A small encoder-decoder audio transcriber, trained from scratch.
Training: normuon at rate 0.021, 8700 steps, batches of 256.
Data: trained on two synthetic voices taking turns or overlapping, over music, noise or silence, 26041 training examples, 85.5 epochs.
Rows from block 3 of the audio encoder of a small encoder-decoder audio transcriber, named by matrix and row number. Rows with one number within an expert belong to one neuron, the router's apart. Each number is 200 + 20 x the weight over its row's rms, rounded and kept within 0 to 999. All counts start at 0. After the name is the row's rms in percent of the matrix's.
Before each expert's rows are labels from the 100 clips, of 14848, where the router gives the expert most weight on average: "responds to" is what is common among them; "lies over" is the class under the peak. Only what is clearly more common there than usual is listed. The data: two synthetic voices taking turns or overlapping, over music, noise or silence. In brackets: how many of the 100.
# router: slot weights (encoder.blocks.3.mlp.router.weight, 16x256, trained with AdamW), inputs 0-63
# up: expert up (encoder.blocks.3.mlp.up, 16x128x256), inputs 0-63
# down: expert down (encoder.blocks.3.mlp.down, 16x256x128, transposed), outputs 0-63

# expert 8
responds to: reverberation (63)
lies over: low voice (35)
router.8,098,230,186,214,211,224,194,190,170,232,190,197,176,179,218,201,184,200,209,231,216,205,192,193,179,180,188,190,170,197,200,169,228,191,178,228,199,189,197,206,203,211,219,214,207,182,193,163,221,208,173,236,218,216,185,216,218,214,213,166,164,193,187,205,192
up.0,100,198,237,203,167,226,174,168,213,201,185,212,199,191,201,218,170,177,207,194,209,228,189,214,188,198,183,206,221,199,213,198,214,209,221,222,179,224,185,187,177,178,223,172,192,187,193,203,194,176,196,195,202,188,197,206,184,182,192,192,220,213,211,169,239
down.0,107,200,203,174,237,199,196,243,205,228,213,213,211,213,192,189,164,175,221,206,173,196,203,196,184,197,194,237,212,232,206,206,180,196,181,163,197,181,192,166,202,229,220,210,171,208,233,191,225,177,207,204,181,217,207,217,211,206,252,222,208,229,202,241,170
up.1,100,176,202,200,195,220,214,195,226,206,211,199,206,147,175,202,203,203,187,205,219,170,198,212,229,190,205,218,222,209,240,183,213,215,207,199,175,222,195,191,196,195,198,237,189,191,211,239,174,217,187,220,215,215,175,196,201,202,200,195,208,200,203,183,200
down.1,103,199,202,187,178,184,202,209,203,226,209,224,181,224,206,196,180,207,196,204,212,199,212,204,194,192,162,182,181,193,202,237,217,215,174,217,220,191,211,204,195,234,165,198,199,169,200,213,189,172,250,180,208,189,208,219,207,180,207,193,208,176,185,181,184
up.2,096,171,199,186,236,210,183,188,183,178,217,155,190,224,198,218,187,193,198,179,219,212,163,210,227,185,175,228,221,213,183,211,208,212,215,199,205,226,217,202,235,201,184,187,198,173,208,202,209,171,182,223,225,189,197,199,218,170,166,205,185,223,156,179,189
down.2,099,205,219,219,230,194,183,195,223,194,179,184,212,206,216,232,185,195,176,204,199,156,207,198,204,203,204,170,181,220,223,175,212,225,221,229,205,156,172,198,159,208,200,205,210,207,175,194,200,206,230,209,241,235,189,161,202,210,200,198,223,215,197,207,207
up.3,098,164,198,168,190,211,172,195,170,214,204,201,183,204,203,183,207,204,179,199,192,195,200,190,219,204,197,223,212,216,219,198,206,216,213,172,190,210,219,211,212,201,216,226,197,213,194,250,209,157,214,191,197,216,191,228,219,190,177,209,244,172,176,189,207
down.3,099,202,180,138,227,201,197,187,209,208,198,201,213,209,211,223,204,194,228,213,238,178,197,180,194,175,217,198,230,187,181,217,231,224,195,187,203,202,193,155,195,217,202,205,193,172,198,228,239,188,212,190,213,219,196,212,199,189,214,191,167,214,210,191,175
up.4,105,180,172,206,224,186,203,165,194,191,203,207,215,202,245,194,217,165,221,204,182,211,188,201,204,187,184,200,210,177,215,200,218,210,179,193,180,213,182,183,225,180,195,211,193,211,170,210,217,211,205,203,182,235,202,232,210,203,182,212,198,167,172,255,169
down.4,101,180,190,170,217,219,181,213,194,153,199,214,226,253,179,166,186,201,201,194,175,224,200,200,199,186,205,219,153,190,183,189,207,187,171,205,232,235,182,202,194,218,205,194,192,200,194,200,173,245,209,150,207,189,198,194,239,193,214,207,199,205,151,185,196

# expert 1
responds to: text has "works" (27)
lies over: child-like voice (34)
router.1,104,191,213,190,192,209,210,211,163,209,216,200,234,233,191,176,223,209,183,218,171,215,204,240,188,186,209,174,193,187,208,197,198,185,211,187,190,209,235,210,188,191,204,194,185,178,158,237,195,178,235,212,203,173,211,190,223,169,169,189,224,192,117,159,178
up.0,096,175,186,193,180,197,194,223,208,186,237,217,182,219,158,195,216,202,237,219,191,213,230,200,206,210,179,183,203,200,230,218,197,192,166,138,176,194,200,148,161,194,209,212,172,216,196,191,204,182,145,214,242,229,188,175,201,192,184,202,211,208,222,177,193
down.0,097,202,179,190,171,182,193,178,214,200,181,211,193,218,218,216,276,203,183,214,234,212,154,220,218,183,203,221,201,208,193,186,188,219,220,187,199,215,196,191,198,223,213,227,162,188,245,164,195,188,272,195,213,193,221,182,185,207,180,214,211,206,193,213,205
up.1,098,180,199,180,195,214,216,205,180,197,213,191,221,214,221,205,223,187,220,201,218,216,149,201,206,194,212,182,196,191,186,177,210,229,207,198,198,194,166,200,199,234,199,243,214,244,205,221,163,190,196,200,179,211,209,187,211,205,220,244,203,170,234,180,194
down.1,092,202,203,197,179,167,197,210,163,199,212,215,188,197,208,231,176,214,203,203,221,199,191,191,195,238,191,191,169,229,223,167,216,207,203,188,210,195,221,198,181,195,210,157,179,139,208,186,197,232,206,195,224,182,197,193,197,204,237,174,195,187,167,170,190
up.2,102,179,191,173,175,200,219,219,237,235,197,220,216,185,185,201,214,171,155,216,214,205,190,210,209,192,187,199,211,214,213,207,218,183,228,205,187,180,193,221,227,150,199,237,182,216,188,210,206,210,193,226,227,195,196,223,175,199,213,162,188,221,225,220,202
down.2,097,232,212,186,212,219,206,215,213,162,179,210,220,239,214,167,182,210,222,200,231,204,222,172,160,203,178,172,203,220,200,216,182,210,187,220,221,208,219,205,197,190,230,201,201,187,197,200,222,193,186,210,216,200,242,173,219,228,189,206,193,211,203,215,212
up.3,093,164,219,159,211,177,195,201,227,190,206,216,173,147,198,199,188,177,210,203,161,208,188,204,224,201,218,203,185,185,193,235,219,210,192,197,181,173,187,190,172,166,186,229,228,169,195,205,249,186,182,225,231,225,183,185,194,213,232,194,186,201,205,220,205
down.3,094,157,194,212,200,189,186,209,242,205,223,196,236,216,201,185,226,210,198,178,225,210,220,187,212,222,214,217,224,207,226,206,166,175,195,203,209,164,233,236,209,241,196,190,169,230,173,191,157,194,225,180,195,196,236,232,201,236,194,211,210,210,211,194,219
up.4,095,210,188,211,197,216,202,208,171,184,204,209,155,209,224,156,207,212,192,189,179,214,165,222,215,206,166,210,227,165,168,167,208,202,196,196,236,155,204,189,186,179,205,178,168,165,220,188,206,249,184,235,192,202,198,190,219,187,213,184,188,193,214,198,193
down.4,098,173,219,197,211,212,215,232,216,200,200,201,199,180,201,200,203,219,194,175,187,205,179,200,166,192,191,188,222,174,172,185,193,185,228,164,234,181,207,204,190,190,191,213,195,196,215,209,225,172,191,186,188,231,197,215,218,203,194,162,168,186,191,214,210

# expert 4
responds to: overlap (84); child-like voice (71); deep voice (70); second voice: child-like voice (66)
lies over: two voices (44); deep voice (35)
router.4,113,178,214,182,194,224,176,180,204,199,209,218,206,224,202,183,235,188,195,195,223,187,181,221,205,207,177,198,198,188,192,207,211,191,161,182,158,211,208,154,186,166,202,205,168,185,192,227,216,132,185,200,196,234,211,206,230,197,169,192,220,191,150,179,214
up.0,088,191,185,218,197,180,202,175,205,229,218,180,218,202,205,183,189,204,207,195,193,205,213,183,212,248,200,194,211,221,239,151,192,170,174,190,205,202,197,226,233,186,217,190,179,215,211,228,181,198,253,190,190,172,227,183,212,210,213,186,205,192,196,182,179
down.0,092,203,184,189,211,203,231,190,218,221,187,179,222,191,215,203,201,212,223,202,211,213,202,234,188,177,183,199,212,140,174,181,209,259,181,199,204,237,207,227,168,193,169,191,199,195,206,175,208,176,192,226,182,210,186,186,191,201,216,197,197,191,196,220,222
up.1,102,197,182,220,200,204,206,182,171,229,179,191,214,188,181,168,217,234,210,200,193,206,221,242,194,181,191,194,220,230,211,168,210,192,196,192,215,198,227,208,219,184,243,191,213,191,246,196,210,179,191,203,193,227,244,203,244,218,222,184,175,201,167,204,147
down.1,101,213,165,221,187,174,187,182,218,232,198,198,232,199,145,178,170,215,201,199,226,217,195,162,182,230,196,227,257,200,216,180,205,212,217,205,185,181,212,176,237,199,198,203,210,205,189,232,184,153,203,237,184,213,217,208,207,189,175,199,208,198,144,186,165
up.2,106,208,196,247,215,171,200,222,204,199,212,155,188,231,193,196,231,169,202,197,182,171,222,246,211,206,211,220,202,146,185,201,182,174,214,225,206,224,196,201,163,222,214,226,205,230,198,189,196,199,227,206,170,197,241,171,195,187,213,178,189,227,211,196,207
down.2,100,172,226,179,180,180,172,211,190,235,210,231,216,181,191,202,215,193,218,177,197,183,207,230,219,192,173,203,234,206,176,188,211,201,184,183,216,198,220,189,252,221,216,202,201,181,207,209,203,208,221,218,201,209,195,208,179,199,185,189,185,189,218,228,192
up.3,098,188,199,187,194,196,178,192,214,190,231,190,229,236,178,192,206,166,207,175,199,205,186,152,212,243,187,191,254,200,201,191,195,183,175,210,216,185,214,178,179,180,201,195,208,198,144,196,217,220,196,212,192,189,194,195,206,195,206,181,221,208,228,170,181
down.3,107,220,176,237,192,209,231,189,197,231,224,234,190,204,222,185,185,222,194,217,223,228,194,208,183,157,151,216,227,194,196,215,220,195,207,216,219,178,186,218,233,223,206,223,194,221,256,212,257,198,215,198,195,205,211,199,227,223,190,204,215,174,202,214,225
up.4,105,217,186,224,208,190,172,221,171,211,187,199,204,195,234,210,218,221,163,164,211,189,200,191,185,213,216,218,200,194,215,201,169,189,175,207,211,157,172,212,239,191,205,223,221,159,189,148,158,193,206,208,171,189,157,180,209,234,204,190,197,175,196,210,194
down.4,103,206,233,229,229,235,176,221,190,217,172,213,205,187,176,193,205,214,190,199,200,206,213,241,201,168,212,196,179,192,243,214,209,202,160,199,161,165,227,188,197,199,193,228,215,185,215,192,212,142,215,188,218,200,218,201,195,216,249,203,200,202,210,255,229

# expert 2
responds to: text has "bridge" (42)
lies over: deep voice (31)
router.2,103,202,207,220,233,204,201,225,191,207,185,179,214,220,214,206,197,202,210,129,187,194,195,213,172,180,214,208,217,193,227,179,202,182,192,222,210,204,177,197,227,204,201,197,233,207,166,169,193,219,195,191,157,172,198,213,176,173,212,176,247,199,243,199,204
up.0,109,167,198,191,210,195,189,211,221,199,188,218,188,194,206,217,210,194,221,208,227,230,168,196,196,183,211,204,210,189,243,200,190,176,182,204,144,215,179,212,215,231,206,186,195,191,188,203,198,203,191,202,172,242,219,201,184,185,185,218,183,189,167,209,199
down.0,101,228,168,175,223,195,184,213,230,183,203,222,205,185,212,197,211,176,196,174,211,187,202,168,186,215,206,208,188,227,220,205,212,212,202,210,232,152,174,210,180,198,150,206,223,210,193,200,180,214,173,189,181,201,206,161,218,202,205,202,239,174,200,208,205
up.1,098,185,206,231,187,175,200,184,187,202,188,206,204,188,213,201,207,211,201,179,196,200,217,208,215,175,200,157,204,218,206,177,176,203,176,187,187,190,194,232,230,192,170,217,164,187,236,226,220,208,205,216,179,193,193,196,232,196,237,195,211,163,198,199,207
down.1,109,225,234,185,196,197,187,198,233,216,143,176,186,190,208,197,185,196,205,180,209,232,190,137,178,203,229,217,164,189,200,192,246,218,228,213,229,239,244,213,200,213,208,147,196,239,185,199,179,201,150,181,189,232,206,215,182,206,206,247,198,183,203,199,187
up.2,100,204,250,176,174,182,211,210,221,181,200,217,184,212,214,207,229,214,184,176,167,200,192,177,206,179,217,182,213,182,185,203,210,187,206,232,193,191,206,206,179,237,179,198,191,207,189,195,228,233,199,209,217,194,218,175,204,222,161,179,214,225,216,206,206
down.2,100,225,201,197,190,204,196,194,215,224,198,215,188,197,234,216,218,200,216,221,171,184,202,217,247,200,159,192,203,205,188,190,214,218,196,171,219,197,225,164,158,214,196,179,221,172,210,211,200,204,208,218,233,198,212,195,183,188,191,196,208,155,200,202,201
up.3,101,205,171,175,237,202,206,216,181,200,187,165,195,179,192,180,227,187,191,194,199,205,179,200,212,199,191,181,176,190,194,180,173,185,196,205,220,199,205,140,188,189,171,185,189,219,191,210,165,186,176,184,221,205,223,229,223,240,190,208,173,192,207,183,220
down.3,095,183,212,179,180,185,195,197,173,227,176,188,159,220,195,183,197,199,188,175,208,205,202,240,202,187,201,185,218,182,222,259,210,187,170,175,195,181,219,200,200,209,200,196,187,184,185,182,202,234,201,240,172,161,168,225,163,211,189,197,229,202,209,199,220
up.4,095,211,203,178,208,191,219,244,215,180,207,201,189,222,184,199,233,222,201,205,203,198,224,216,187,209,182,188,220,217,196,181,168,198,221,220,226,193,222,215,190,167,220,173,229,181,206,200,207,182,187,199,188,197,196,210,215,189,212,199,216,191,158,212,177
down.4,096,160,204,178,224,172,205,176,191,215,177,168,200,193,197,203,204,176,210,177,217,175,198,185,195,191,208,196,194,205,179,233,223,197,180,174,198,177,187,237,243,173,162,167,228,220,222,196,220,221,229,191,215,196,193,206,220,193,210,224,185,177,255,196,203